From a checkpoint of a small encoder-decoder audio transcriber.
Model: log mel input, encoder arch conformer, encoder norm layernorm, encoder activation star_relu, encoder moe top_k, encoder layers 8, encoder width 256, decoder width 384, decoder activation gelu.
Rows from block 2 of the audio encoder of a small encoder-decoder audio transcriber, named by matrix and row number. Rows with one number belong to one neuron. Each number is 128 + 24 x the weight over its row's rms, rounded and kept within 0 to 255. All counts start at 0.
After each neuron's rows are labels from the 100 clips, of 14976, where the neuron reaches its highest value: "lies over" is the class under the peak. Only what is clearly more common there than usual is listed. The data: strings of digits, spoken by a formant synthesiser in many voices.
# fc1: first MLP up (encoder.blocks.2.ff1.fc1.weight, 1024x256), inputs 86-171
# fc2: first MLP down (encoder.blocks.2.ff1.fc2.weight, 256x1024, transposed), outputs 86-171

fc1.29 [124 158 116 109 118 158 149 119 200 123 115  82 115  93 142 114 128 114 103 151 138 134 153 132 153 135 111 147 116 109 152 143 154 139 122 123 162 129 113 107 137 147 122 122 118 111 136 104 140 101 168 175 136 155 152 138 111 132 103 104 141 112 119 177 125 128  98 190  87 126 145 143 128 186 130 121 106  99 125 104 143 142 120 151 160  93]
fc2.29 [155  89 146 118 106 153 165 151  84 149 138 106 169 121 115 115 107 148 118 104 110 156 130 136  77 120 160 122 104  92 112 113 102 121 130 117 120 139 122 121  93 113 142 101 137 148 115  91 115 155 111 111 140 113 119  95 140 133 116 140 144 117 102 191 162  91 152 124 109  86 127 169 141 118  89 133 121 111 129 127 115 129 132 162 132 160]
lies over: /ɹ/; /ʌ/

fc1.571 [137 131  78 116 133 131 106 121 108 112 142 120  87  89 106 117 117 130 120 127 163 153 150 124 133 123 112 115 153 106 145 149 125 103 129  97 107 102 156 106 145 149 112 127 177 104 137 135  97  95 177 164 137 169 119 106 131 113 115 119 128  92 140 121 121 154 111 142 145 155 157 124 140 164 129  84 105 112 137 132  89 137 135 155 135 106]
fc2.571 [140 101  66 104 113 136 123 168 107 136 132 128  92 105  84 119 134 118 127 106 160 123 114 125 142 159 126 109 101 111 146  86 124 127 103 129 123 117 154 125 152 143 116 104 162  87 139 119 151 150 135 152 158 188 131  89 127 120 101 124 131 125 153 134 120 156 106 132 151 200 113 154  88 172  96 100 142 117  97 131 116 136 127 140 177 120]
lies over: /ə/

fc1.339 [168 109  82 143 127 104 118 124 116 101 172  88  83 130  97 134 127  88 139 151 151 146 127 110 156 115  89 148 115 127 116 142 127  77 143 137  83 135 141 104  92  96 132 130 164 140 112 120 126  93 104 129 124 148 121  67 164 110 122 104 162 140 139 162 128 116  89 111 130 131  87 144 175 119  83 136 125 123 145 133 118 122 149 140 160 171]
fc2.339 [147 111 120 125 107 156 205 193 101 160 144 120 131 132 110 134  92 151 113  82 149 196 131 112 128 136 148  93  91 141 157 129  86 141  98 159 122 108 112 127 122 122 128  94 166 116 122  78 151 138 135  99 147 138 106 101 150 112  98  89 141 137 128 167 121 134 129 119 119 106 110 161 139 156 100 122 149 123 132 147  98 132 156 131 146 133]
lies over: /eɪ/

fc1.221 [101 169 127  73 143 101 194  95 126 124 121 180 125 151 136 115 185 112 107 142 176 108 136 139 111 138 112 127  88 125 138  97 132 106 140 129 114  99 142 102 141 142 150 107 128 139 133 110  91 122 165 133 141 133 125 156 101 167 116 128 114  98 113 183 151 119 105 170 118 142 183 122  97 155 151 113 154 142  95 131  97 145 100 122 135 119]
fc2.221 [132 131 189 113 121 131 161  90 107 143 120 112 172 150 110  76  94 124 103 136  90 143 142 151 119 124 119 109 106 115 139 120 114 115 147 135 103 120 129 183 134 156 161 105 128 150 136 127  80 122  97 120 101 127 111 141 132 146 101 129 122 151 120 156 174 135 155 141 115  73 144 132 111  96  78 129 147  98 114 144  88 134 151  77 138 147]
lies over: /ɹ/

fc1.288 [102 165 114 112 154 159 123  96 176 150 126 152 112 108  80 134 116 109 110 147 178 105 154  99 109 137 127 162 139 151 121 104 149 140 138 157 125 109 149 125 146 146  93 131 144 129 134 100 114 151 148 126 141 142 149 123 103 148  74 134  98 141 107 157 109 140 104 169 100 134 124 189 103 152 144 139 131  89 116 114 101 138 107 111 121 160]
fc2.288 [110  76 171 136 125 160 176 143  99 166 141 132 155 119 106  99 118 162 133  97 114 136 123 165  78  80 167 112  96 108 148 129 150 124 135 103  98 113 106 120 108 120 122 129 133 160  97  97 134 149 113 124 136 120  90 117 106 132 129 147 172 149 118 188 189  99 171  92 114  57 129 164 146 115  80 122 147 143 106 179 119 122 153 141 116 126]
lies over: /ɹ/

fc1.478 [150 134  99 121  97 119 116 120 112 139 160 110 160 142 164 106 155  99  88 141 142 114 123  99 129 150 111 143 115 138 151 110 121 101 113 101 102 115 155  96 108 116 141  98 135 129 151 113 130 127  83 164 134 193 162 124 118 108 133 109 162 136 123 149 163 121 112 129 128 110  97 127  96  99 109 119 159 160  91 110 165 132 139  92 185 112]
fc2.478 [162 134 125  72 113 130 155 152  79 157 159 127 149 126 105 120 152 144 106  79 126 137 101  92 153 159 152 125  97 112 184 123  99 114 143 139 129  92 153 135 121 164 117 116 133 113 153  75 150 165 102 145 137 150 108  95 115 119 102 105 134 100 140 141 145 123 130 140 121 135 107 168 113 150  92 103 184 112  97 135 141 176 127  93 161  90]
lies over: /eɪ/; /aɪ/

fc1.106 [146 161  99 112 123 134 140 134 174 108 148 100 116 113 142 137 123 107 119 134 140 133 138 112 134 146 101 119 170 126 111 118 122  68 145 120  99 141 138 100 109  72 115 112 151 116 177 117 103 110 132 137 131 178  80 103 162 160 120 116 132 114 131 160 144 137 113 118 103 136 130  73 116 128  97  95 145 124 122 128 117 127 139 105 154 111]
fc2.106 [147 138 117  84  94 158 163 129 117 146 163 112 119 140  86 120 133  88 132 131 109 146 137 135 147 138 122  97  95 130 139 107 136 111 130 125 112 123 135 140 132  91 127 103 167 126 155 151 158 104 113 132 152 162 122 105 164 148 120 110 139 124 126 153 140 113 131 123 110 145 134 138 117 138  88  64 146  94  83 158 132 146 138 126 146 136]
lies over: /eɪ/

fc1.375 [115 146 130 107 104 178 124 140 128 133 115 107 117 130 108 136 164 149 152 140 121 127 127 161 109  82 113 129 151 150 140 146 156 133 136 129  61 139 115 110 104  59 132 152 153 124 128 123 141 154 126 128 211 133 147 125 106 141 123 166 108 147 114 189 166 125 149 115 111 109 124 102 124 100 153 123 148 153 138 143 127 159 134 138 116 119]
fc2.375 [128 156 146 129 142 115 166 147  97 162 172 152 136 155 141 104 116 119 121 119  90 108 152 151  83  95 167 121 135 117 147 107 132 122 111 134 145 111 166 116  88 142 134 128 122 136 149 114 134 171  94 116 120 113 148  85 131 132 135 112 156 127 125 160 140 101 135 109 123  91 103 165 120 174  69 157 144 124 100 115 142 121 113 162  98 116]
lies over: /t/

fc1.164 [118 112 119 139 109 150 115 161 101 139 103 134 123 102 108 114 130 150 168 139 107 136 106 131 121 119 116 119 109 142 148 148 104 162  96  72 114 147 128 128 160 162  77 134 158  97 143 140  91 120 174 154 139 127 146 117 142 123 117 133  84 121 111 117 117 166 110 163 110 165 155 145 118 172 151  80  84 162 106 103 132 169  92 145 118 147]
fc2.164 [ 73 116 108 141 142 130 143 161  97 159 108 106 127 113  85 147  97 116 143  98 113 120 131 153 132 143 108 135 102  98 114 101 126 142 112  79 139 148 153 148 124 169  99 138 137 108 132 104 146 172 142 114 167 149 133 115 122 115 129 114 116 151 133 141 113 153 117 150 150 172 106  99 131 175 115 143 149 153 130 102 161 165  85 136 153 115]
lies over: /ə/

fc1.649 [179 118 103  79 160 151 157 145 148  92 146 123 117  77 126 107 126  94 116 156 174 176 139 143 132 148 152 154 122 111  76 133 128 125 157 137 152 149 122 113 146 149 110 108  94 150 117 132 127  91 130  97 118 131 165  96 118 128 125 102 137 126 140 126 105 112 101 145 138 125 165 152 173 157  94 105 120 118 119 155  95 110  88 135 147 141]
fc2.649 [127 109 131 130 151 103 157 148  94 138 154 116 118 128 107 129 102 178 137 119 115 153 164 140  86 151 151 140 116 122 122  92 143  98 160 110 120 131 128 129 135 138 102 110 120 143 121  96 116 134  94 111 114 130 134 141 110 133 106  99 122 120 118 143 183 156  93 112 152  95 131 110 109 125 141 153 146 116 153 145  87 121  75 105 153 142]
lies over: /u/

fc1.658 [126 127 128 130 169 119 134 149 112 144 126 109 109 103 129 100 143  77 117 127 163 125 156 113 158 130  84 107 102 111  76 109 155 101 152 158 154 110 130 131 119 145 136 154 159 101 129 129 137 129 161 105 163 142 121 121  89 144  75 114  91 148 154 135 124 166 124 133 110 131 178 139 104 111 116 161 115 117 116 135 105 131 111 122 118 104]
fc2.658 [116 116 175 139 140 140 168 135  99 161 131  86 169 117 105  82 145 131 119 121 126 150 161 159  85 131 128 117 131 141  97  87 114 150 138 139 126 137 149 134 108 155 126  92 162 146 118  97 128 167 129 121 139 107 130 104 116 148 132 143 108 147  82 164 130 133 152 130 148 104 157 179 133 123 107 151 125 116  99 139  84 111 106 169 126 127]
lies over: /u/

fc1.389 [127 138  98  94 153 131  92 121 125 157 160 131  78 110  80  98 116 113 101 141 140 157 154 147  94 136  83 126 135 159 130 137 147 144 121 113 131  84 148  92 163 154 122 125 157 155 105 154  89 137 165 149 132 167 113 146 110 142  90  92 165 146 126 129 101 137 138 167 103 138 144 116  85 161 154  66 148  94 142 113 113 132 135 105 123 108]
fc2.389 [131 122  93 130 141 156 142 160 132 153  99 109  97  97  81 116 135 104 120 120 140 139 125 129 121 139 110 128  96  85 121  70 110 133  89 121 140 109 144 146 140 181 112 129 143 103 158 109 165 153 157 171 160 174 145  83 129 125  93 144 108 133 145 152  99 122 134 130 106 166 160 150 117 171 112 105 140 107 100 118 121 121  96 153 145  89]
lies over: /ə/

fc1.209 [161 134 100  91 103 103 117 118 138 146 162 145 168 142 154 108 171  85  93 139 145 103 105  96 128 155 110 139  89 129 143  99 120 123 115 107  96 118 162 124 113 133 145  99 114 130 159  97 111 141 115 166 129 178 145 137 116 104 132 114 158 112 129 132 164 126 122 147 116 107 110 125  93  93 118 137 168 156 104 102 177 137 142  78 179 106]
fc2.209 [169 164 137  81  99 128 138 140  96 155 140 142 136 147 119 134 144 136  95 101 116 128 100  76 162 160 148 117  98 133 185 137  93  97 136 134 134  99 141 141 128 160 119 102 139 111 151 103 131 154  94 147 140 171 117 107 102 118  98 101 122 125 147 125 137 128 113 148 122 138  99 159  96 145  93 105 179 113 105 139 146 181 149  72 157 103]
lies over: /aɪ/

fc1.638 [106 153 151 142 127  82 141 129 155  94 134 165 139 142 131 181 182  82 127 141 140 105 125 125 168 152 137 171 139 109 117 120 131 122 106 149 142 146 130 158  98 115 159 120 140 159 155 128 116 138 129 116 110 122 136 100 163 192  97  90 104 104 145 132 147 104 100 157 126 152 122  98 114 117 107 152  90 168  84 127 106 123  87 105  97 152]
fc2.638 [ 92 146 153 133 146 105 139 110 147 104 147 109 166 147 131 125 126 111 130 134 128 137 127 141 163 106 127 156 161 162  81 121 116 124 114 150 155 169  89 111  99 111 169 101 143 155 137 127 107 135 113 118 100 118 145 105 191 154 135 150 135 113 110 149 125 161 138 115 159 142 119 137 157 133 126 139 108 144 139 122 105 123 121 174  95 139]
lies over: /θ/

fc1.609 [ 90 120 144 126 119 136 105 172 137 138 132 112 146 154 168 146 184 127 110 107  89 126 142  88  95 117 152 183 117 138 140  99 119 103  76 137  98 134 135 159 111 147 139 108 125  89 136 144 170 152  93 157 163 149 150 166 109 110 145 154 106 150 126 120 148 136 144 104 121  98  98 140 146  95 141 147 152 173  94  84 166 123 107 143 141 135]
fc2.609 [150 149 167 102  96 138 100 148  85 173 130 132 106 113 155 132 150 133 126 120  87 102 105  87 155 161 169 111 107 135 126 155 106 108 128 144 107  89 112 160  92 139  98  98 136  95 167  99 156 159  85 159 148 167 155 118  95 124  91 132 143 138 167 101 128 109  97 119 111 143  90 184 117 114  97 113 147 134  89 119 165 144 153 112 140 101]
lies over: /n/

fc1.219 [ 85 150 130  90 167 147 158  89 152 153 101 183 100 139 119  88 163 106 121 153 163  97 157 166 103 116 113 128 108 158 141 117 151 123 155 149 164  81 121 132 154 136 158 131 129 105 138  86 126 126 164 107 109 109 116 163  78 183 109 124 116 112 117 167 118 129 108 166 133 120 162 133 113 137 135 153 149  89 135 150  92 141  88 137 113 116]
fc2.219 [122 124 204 118 135 120 170 136  93 167 115  96 158 158  94  89 128 138  97 121 102 152 121 156  85 136 134 123  93  87 131 110  99 123 131 103 132 145 127 163 115 131 132  99 145 161 110  87 139 161 105 138 151  95  92 141 124 133 104 121 144 155 132 176 175 112 154 126 124  64 145 147 136 141  79 116 172 109  94 152  96 146 127 103 122 128]
lies over: /ɹ/

fc1.598 [117 118 139 160 123 164 109 138  96 158 100 141 126 118 110 132 146 149 150 135  97 126 110 135 136 104 104 131 111 133 142 128 104 167  78  88 125 138 151 140 142 179  94 130 162 119 148 153  83 118 163 132 124 132 150 135 146 130 122 126 115 136 136 108 124 155 141 155 135 170 159 103  99 158 167  98  95 174 126 114 119 124  90 128  97 158]
fc2.598 [ 66 139 138 137 136 117 157 161 105 166 123 117 161 135  76 158  90 141 118 104 110 147 127 142 125 148 108 123 116 114 122 125 123 127 137  96 142 155 145 139  97 171 121 127 116 122 130 102 130 178 141  82 119 133 128 125 128 108 130 131 130 162 133 152 125 150 130 150 123 136 107  98 132 163 112 151 173 145 127 107 152 173  74 120 128 130]
lies over: /ə/; /v/

fc1.274 [142 153 105 147 185 132 109 108 119 106 140  99 121  89  93 126 100 135 175 150 167 143 137 153 152  76  92  95 152  94 108 160 182 132 162 128 123 104 116  99 159 121 118 146 134 150 124 102 111 110 175 125 129 143  98 102 151 127  85  97 135 118 120 118 120 112 119 148 108 156 171 142 139 162 133 121  97  83 143 140  60 150 141 167  56 121]
fc2.274 [141 103 112 154 123 135 149 127 127 115 130 111 139 116  64 115 129 117 113 115 153 129 114 119 120 161 122 129  85 113 106 125  96 131 119 168 144 114 122 107 133 153 113 142 166 105  88  93 124 157 109 119 158 142 146  83  94 156  96 112 120 136 132 170 144 130 121  92 175 174 132 176 139 121  61 129 139 119 121 150 120 116 137 130 158  97]
lies over: /ə/

fc1.96 [134 147 123 125 110 147 142 130 156  96 157 134  80  91  99 121 162  85 177 143 105 144 122 144 123 102 112 116 137 115 124 128 131 141 160  95 135 126 110 104 104  99  66 159 134 108 150 151 157 102 151 167 181 132  99 112 171 164  75  59 141 139 165 172 177 143 112 140 135 134 162 106 173 126 110 104 122 139  99 138  96  89 117 165 143 104]
fc2.96 [121 132 172 134 109 154 187 129 140 162 113  92 136 142 120 125 147 155 151  92 102 151 144 163  71 133 140 113  92 155  97 141 137 129 139  93 127 111 105 122 103 106 131 135 150 139 111  88 119 152 134 136 138 140 114  99 117 126 133 150 141 171  95 201 170 116 139  94 118 108 132 139 151 104  54 123 134 111 140 183 141 105 152 141 132 154]
lies over: /ɪ/

fc1.277 [150  97 134  93 130 128 171 154 152 132 150 125 176 111 156 109 116  86 134 135 143 131 139 112 126 150 152 182 118 121  83 146 114 118 140 127 139 140 136 154 128 164 137 104  91 102 113 129 139  87  84 117 121 115 171 117 133 142 163 132  89 132 137 137 127 130 159 174 161 103 139 146 138 161 112 133 126 108 113 122 144  92 113 122 146 109]
fc2.277 [102  97 159 136 134 101 167 169  90 157 155 126 157 145 116 153  96 164 151 117  80 160 133 144  65 118 166 129  95 107 135 110 110 114 105 134 135 134 116 130 109  98 113 115 141 151 117  91 128 164  82  91 102 147 120 120 119 131 132 110 156 152 119 150 185 158 132  95 127  80  98 123 157  95 109 140 176 107 144 165 130 123 118  99 136 140]
lies over: /u/

fc1.535 [118 115 132 142 147  91 120 128 129 146 131 169 131 167 126 122 165 112  96 109 134 120 152 110 138 125 112 156 111 112 142 129 169  87 124 158 138 107 121 164 115 167 155 143 178  84 133 148 147 122 126 142 130 128 125 111 115 127 105 114  88 147 170  93 130 128 153 130 180 122 153 119  95 128 115 190 167 134 136 139 117  72 131 118 119 118]
fc2.535 [131 134 157 153 110 157 136 152 130 162  86 111 152 137  91 109 163 117 131  96  98 160 149 142  60 115 115 126  83 118 118 114 141 173 111 133 129 108  95 160 124 149 102 117 163 142 107 120 168 157 127 146 164 140 122 129  92 170 114 134  95 188 124 119 147 142 152 119 129 113 121 130 140 120  94 114 165  97 116 139 141 119 123 159 120  89]
lies over: /ɹ/; /n/

fc1.148 [133 146 117 108 139 175 122 118 135 125 116 137  61  81 141 110 119 112 114 117 135  91 115 178 118 125 145 130 138 103  86  97 125 145 151 128 177 105 143  98 136 124 123 164 150 128 160 130  92  93 157 155 159 183 104 145 131 151 105 114 127 122 145 174 123 194  94 158 129 160 148 120 123 176 140  71 102  90 148 133  93 109 116 133 129 109]
fc2.148 [140 117 170  84 104 145 177 123 141 139 132 128 150 138 126 121 121 155 116  97 142  99 104 143  73 124 167 122  85 142 118 145 134 115 163 141 125  96 137  96 120 105 157 127 141 136 101  94 135 143 121 106 116 112 141  74 147 135 120 130 150 125  65 216 153  92 156  84 114 106 131 183 127 106  63  98 121 115 128 176  94 109 180 160 127 146]
lies over: /ʌ/; /oʊ/

fc1.661 [149 125  89  97 119 170 109 122 141 136 131  96 100  66 126 123 129 125 119 120 152 133 155 162 128 103 129 103 107  95  93 122 107 111 138 132 111  85 131  79 127 108 104 174 158  97 138  93 137  99 151 179 168 163 130 138 132 126  80  63 170 133 154 177 117 171  95 137 102 154 159 165 132 152 137  99 107  96 133 130 130 120 115 140 159 120]
fc2.661 [108 137 157  87 107 109 199 124 105 150 128 148 160 129  94 110 120 173 129 111 125 121 101 141 127 160 146 101  98 134 142 145 129 113 153 122 152 133 134  89  99 130 137 131 153 120 121  70  89 137 155 113  98 126 134  94 123  88  96 138 154 157  99 224 148 135 108 115 141 131 104 163 117 132  89 125 137 114 137 147 111 124 153 128 132 160]
lies over: /ʌ/

fc1.731 [163 129 103 106 117 136 115 125 150 148 129 108 104  77 147  67 131  89  91 142 149 109 148 112 116 128 141 107  92  99 117  96  80 119 118 122 121 108 149  83 135 168 100 102 146 115 126 106 113  82 116 153 123 153 176 166 114  99 110  91 131  96 163 175 121 171 110 117  94 114  98 144 102 133 149  73 115  81 139 102 148 138 136 127 157 123]
fc2.731 [135  93 113  79 107 144 203 137 172 170 136 128 127 142 102 132 157 163  91  80 183 112 122 127  99 165 162 119  69 128 157 120  93 100 148  90 116 121 145 105 123 147 143 113 115  93 114  66  97 156 142 113  99 134 116 155 113  88 103 119 155 143 134 204 130 148 125 102 109 157  96 158 164 164 107  95 165  96 145 157 123 128 148 124 166 145]
lies over: /aɪ/

fc1.420 [ 89 179 155 164  99 128 152 155 141 101  91 135 144  91 147 139 127 153 123 139  99 147 107 129 110 119 159 173 139 164 155 154 147 160 117 149 144 127  93 118  65 132 130 158 135 164  96 120 107 110 111  92 148 135 161 113 112 170 117 147 148 146 115 137 139 116 138 115 100 115  97 139 116 112 164 124 133 124 133 154 144 166 171 112  95 135]
fc2.420 [108 114 154 170 152 105 171 120 119 131 116 130 134 115 110 121 135 156 154 111 119 177 149 161  94 127 133 141 145 124 133 153 158 167 144 154 154 154 104  92 125 113 109 118 104 175 120  84 136 138 152  60 148  85 109 117 123 150 135 115 135 117 105 176 136 119 137 110 138 108 147 106  96 148 151 141 116 108 157 124  98 104  90 151 157 124]
lies over: /t/

fc1.70 [ 95 153 148 138 118 161 130 103  99 115  85 112 144 117 148 141 125 149 110 113 132 151  79 151 107 107 140  96 139 152 164 151 134 117 119 184 136 109 112  92 125  86 152 120 150 162  98 136 122 140 122 102 159 134 119 118 127 134 125 143 142 109  76 148 126 149 138 102  87 117 140 140 107 110 133 138 152 129 103 145  93 160 141 127 104 145]
fc2.70 [148 161 180  99  97 130 163 135 145 145 118 165 141 118 120 127 161 164 110 155  97  88  92  98  99 171 169 100 106 104 150 152 115 106 166 123 155  98 114 109 106 153 144 145 128 110 107 109  96 138 148 120 128 163 145 126  91 109 116 126 162 115 119 153 154 103 114  91 116  97 139 179 119 122  94  92 135  96 137 155 128  88 126 122 123 105]
lies over: /t/

fc1.711 [137 152  95 146 151 118 114 120 146 115 120  88  98 125  96 121 168 101 172 150 136 150 153 135 111 104  96 118 147 103 138 169  98 120 129 111 128 139  72 123 136 101  91 117 118 114 139 112 166 131 140 137 116 133  87 110 157 138 118 128 149 129 155 139 148 123 100 114  99 150 188 127 177 141 129 112 112 157 107 122  75 105 123 185 129 109]
fc2.711 [128 113 116 130 130 140 180 125  92 158 126  86 124 114  90  98 119 127 131 115 122 152 146 190 105 108 118 143  83 125 102 151 154 147 142 116 133 132 123  82 126  94 130 145 116 163 104  98 162 147 137 121 156 101 122 117 106 140 146 161 178 132 122 186 143  60 153 129 131 122 149 140 138 111  62 106  99 124 162 182 124 111 137 143 134 127]
lies over: /ɪ/

fc1.491 [138 128  84 103 164 123 122 105  95 119 154  64  82  90  96 124  96 142 154 144 161 172 116 198 125 116 119 128 128 129 113 119 146 153 161 137 119 113 147  98 156 137 123 157 134 136 108 116 115 146 158 126 136 108 145 127 134  91 123 127 145 150  98 120  99 129 116 137 120 176 159 149 132 177 160  80 117  97 120 114 113 175 125 159 115 134]
fc2.491 [111 125 119 140  98 162 159 133 117 141 150 129 121 100  91 125 122 138 122 123 115 114  74 133  93 132 152 125 115 111 116  78 127 143 101 129 116  88 146 123  99 142 101 120 161 118 126 109 129 135 115 109 163 137 185  84 118 134  86 143 143 154 107 172 112 126 130  82 114 148 124 152 113 151  81 129 129 100 108 141 119 120 139 159 151  92]
lies over: /ə/

fc1.180 [117 139 122 142 176 154 113 147 116 101 130 126  92 132 122 161 135 106 173 136 142 140 101 103 151 107 155 167 161  99 105 129 142 116  91 110 103 128 145 106 120  88 122 120 135 127 137 129 142 146 120 159 132 137 122  72 136 139 105 105 101 117 139 117 133 141  70 139 162 153 157 146 130 121 134  96  93 175  77  93  91 132 136 143 135 166]
fc2.180 [ 94 129 127 126 160  78  61 113 117 115 137 105 119 124 123 116 109 159 130 132 137 142 123 151 140 146 174 122 177 134  90 140  97  87 136 103 136 159 103 145 111 122 137  99  95 122 130 105 101 169 108 139  92 119 128 152 152 127 110 127 141 151 146 106 141 150 112 103 139 146 107 158 200 149 126 153 135 156 114 145  96 121  95 129  97 141]
lies over: /θ/; /s/

fc1.549 [163 121 108  91 159 140 150 149 127 104 147 145 121  84 128 106 100 101  97 168 181 157 133 152 125 150 134 140 128 122  98 131 123 146 172 125 137 152 149 130 140 158 132 111 114 145 130 129 132 117 147 102  87 127 163  96 132 144 126 122 135 132 121 131 103 102 112 161 140 142 161 131 153 170 105  89 120  92 119 165 102 144  99 119 140 121]
fc2.549 [155  85 112 108 164 111 164 141 108 114 156 103 113 113 103 111 125 173 103 108 154 145 178 124  95 167 144 157 127 100 135  92 130  83 154 100 122 144 141 117 148 141 105  90 127 132 125  70 123 132 130 115 117 137 143 144 114 129  92  99 111 108 125 157 146 141 101 135 117 127 122 115 118 148 129 122 162 111 156 127  87 107  88 114 162 164]
lies over: /u/

fc1.393 [160 132 123 137 117 123 116 145 134 120 146  93 100 125 133 156 105 129 142 160 115 153 109 110 146 104 166 113 168 117 113 156  93  97 119 122  97 186 107 147 126 110 126 109 108 127 157 138 103 124 130 122 110 172  83 135 150 119 141 125 160 119 133 157 142 123 119 101  88 112 116 132 155 116 137  74 112 167 134 145 109 135  99  99 111 162]
fc2.393 [130  93  45 131 111 162 134 149 127 122 161 117 100 113  85 160  87 106 124  69 153 154 101 150  91 105 125 113 116 116 143 114 105 130  79 103 141 116 131 119 115  95 140 129 151 131 108 123 168 118 114 101 102 107  94 111 157 126 162 127 134 138 111 144 125 119 166  96 133 153 142 146 169 147 110 123 141 130 120 136 123 126 122 145 125 122]
lies over: /ʌ/; /w/

fc1.462 [141 152  71 103 145 114 110  98 120 110 163 127 122 123  99 122 107 117  95 140 171 131 115 116 172 120 106  91 146  95 134 139 142  71 171  99  95 134 170 100 158  83 151 122 160 121 172 106  99 110 151 150 113 195 104  89 148 118 148 111 139 112 139 153 150 125 115 132 146 142 144 106 124 127  98 137 146 141 132 154  97 129 143 128 155 128]
fc2.462 [136 129 118 108  74 131 149 122  75 101 154 124 157 123  90 105 109 131 125 141 124 138 100 140 180 162 158 100 120 142 170 122 137  87  90 157  94 119 148 123 133 103 150 106 145 123 158 142 117 124  95 140 132 142 130 118 172 148 104 115  99 102 135 165 148 116 116 143 129 144 127 168  87  98  91  94 147 149 103 155  91 161 147 106 153 133]
lies over: /eɪ/

fc1.231 [115 128 152 101 139 113 106 125 127 152 114 140 141 131 159 155 108 132 105 141 112 126 132  85 145 165  98 139 142 103 162 153 100 130 118 134 110 162 147 162 115 143 141 103 105 114 168 147 160 172 159 108 121 131 125 174 159 124 167 176 120 132 116  99 111 122 158 151 106 154 165  86 120 103 125 130 155 132  97  95 134 162 105 102 121  98]
fc2.231 [158 158 138  78 154 130 170 134 148 137 138 179 148 132 160 159 151 161 112 111 118 149 110  80 109 136 142 150 104  98 144 134 103 107 139 130 132 134 118 133  91 140 119  88  93 128 151  86 122 147 142 120 124 157 161 144 121 101 120  95 143 117 142 157 108 137 110 132  70 164 133 133 135 143 131 132 174  95 126 119 113 163  94 115 131 131]
lies over: /n/

fc1.414 [ 95 136 141 141 134 121 118 106 144 160 155 114  89 151 100  83 165 111 131 116  95 142 174 162  77 108  94 126 147 106 155 152 140 158 142 102 161 113  77 142 147 110 122 119 101  94  80 136 155 105 145 136 131 103 116 150 123  95 133 135 133 160 145 113 163 112 161 119 163 146 172 112 155 121 154 139 154 138 140 183 100  86 117 158 137 149]
fc2.414 [109 139 106 151 150 134 163  96 158  91 139 131 143 145 150 109 143 109 133 116 142 144 124 180  96  82  87 135  81 113  97 173 149 176 152 155 127  97  89 114 139  73 128 158  99 155  91 119 138 106 140 134 145  93 122 146 135 137 161 126 167 133 116 145 147 101 148 112 136 109 162  74 165 110 135 132 125 130 150 159 120  99 135 156 125 100]
lies over: /aɪ/; /ɪ/

fc1.631 [131 171 132 175 106 136 141 135 129 121  91 158  83 107 184 153 144 149 148 141 123 173 121 141 101 133 171 182 149 133 167 142 133 153 128 171 141 133  93 117 122 106 131 134 107 145  98 122 133 131 112 106 142 128 166 121 156 135 109 172 162 114 110 134 148 104 129 118 132 140 141 124 112 161 185  96 148 105 133 156 136 132 159 157  94 110]
fc2.631 [156 139 166 154 144 103 163 132 101 106 129 166 106 129 154 162 165 170 147 115 124 153 135  98  73 126 171 132 158 124 152 172 126 130 117 140 131 162  80 101 120 141 117 100  95 133 118  84 124 165 137  76 148 102 122 136 124  98 120 105 158  81 134 144 129 108  99  95 111 105 108 157 128 118 184 157 116 123 132 121  91 124 105 136 126 113]
lies over: /t/

fc1.386 [106 156 154 139 119 173 126 122 109 127 106  92 143  85 103 140 145 150 136 119 106 166 117 143 107  84 145 121 148 144 150 139 117 147 125 160 126 104 121  90 100  90 155 141 146 152  98 121 123 150 129 127 172 133 124 109 144 125 114 112 165 109 103 181 141 155 141  98  82 113 140 132 117 118 131 145 168 166  99 149  73 156 159 133 113 127]
fc2.386 [129 143 172 107 134 134 172 169  89 163 155 149 135 124 109 141 103 150 136 136 130 109  95  97 104 121 137 134  87  99 143 125 104 116 151  73 163 113 161 126  80 152 104 156  90 117 105 107 135 177 140 112 124 137 140  95 118  82 162 121 150 139 123 169 130 113 118 115 130 110 140 154 139 136 113 140 123  96 105 132 104 105  95 141 146 131]
lies over: /t/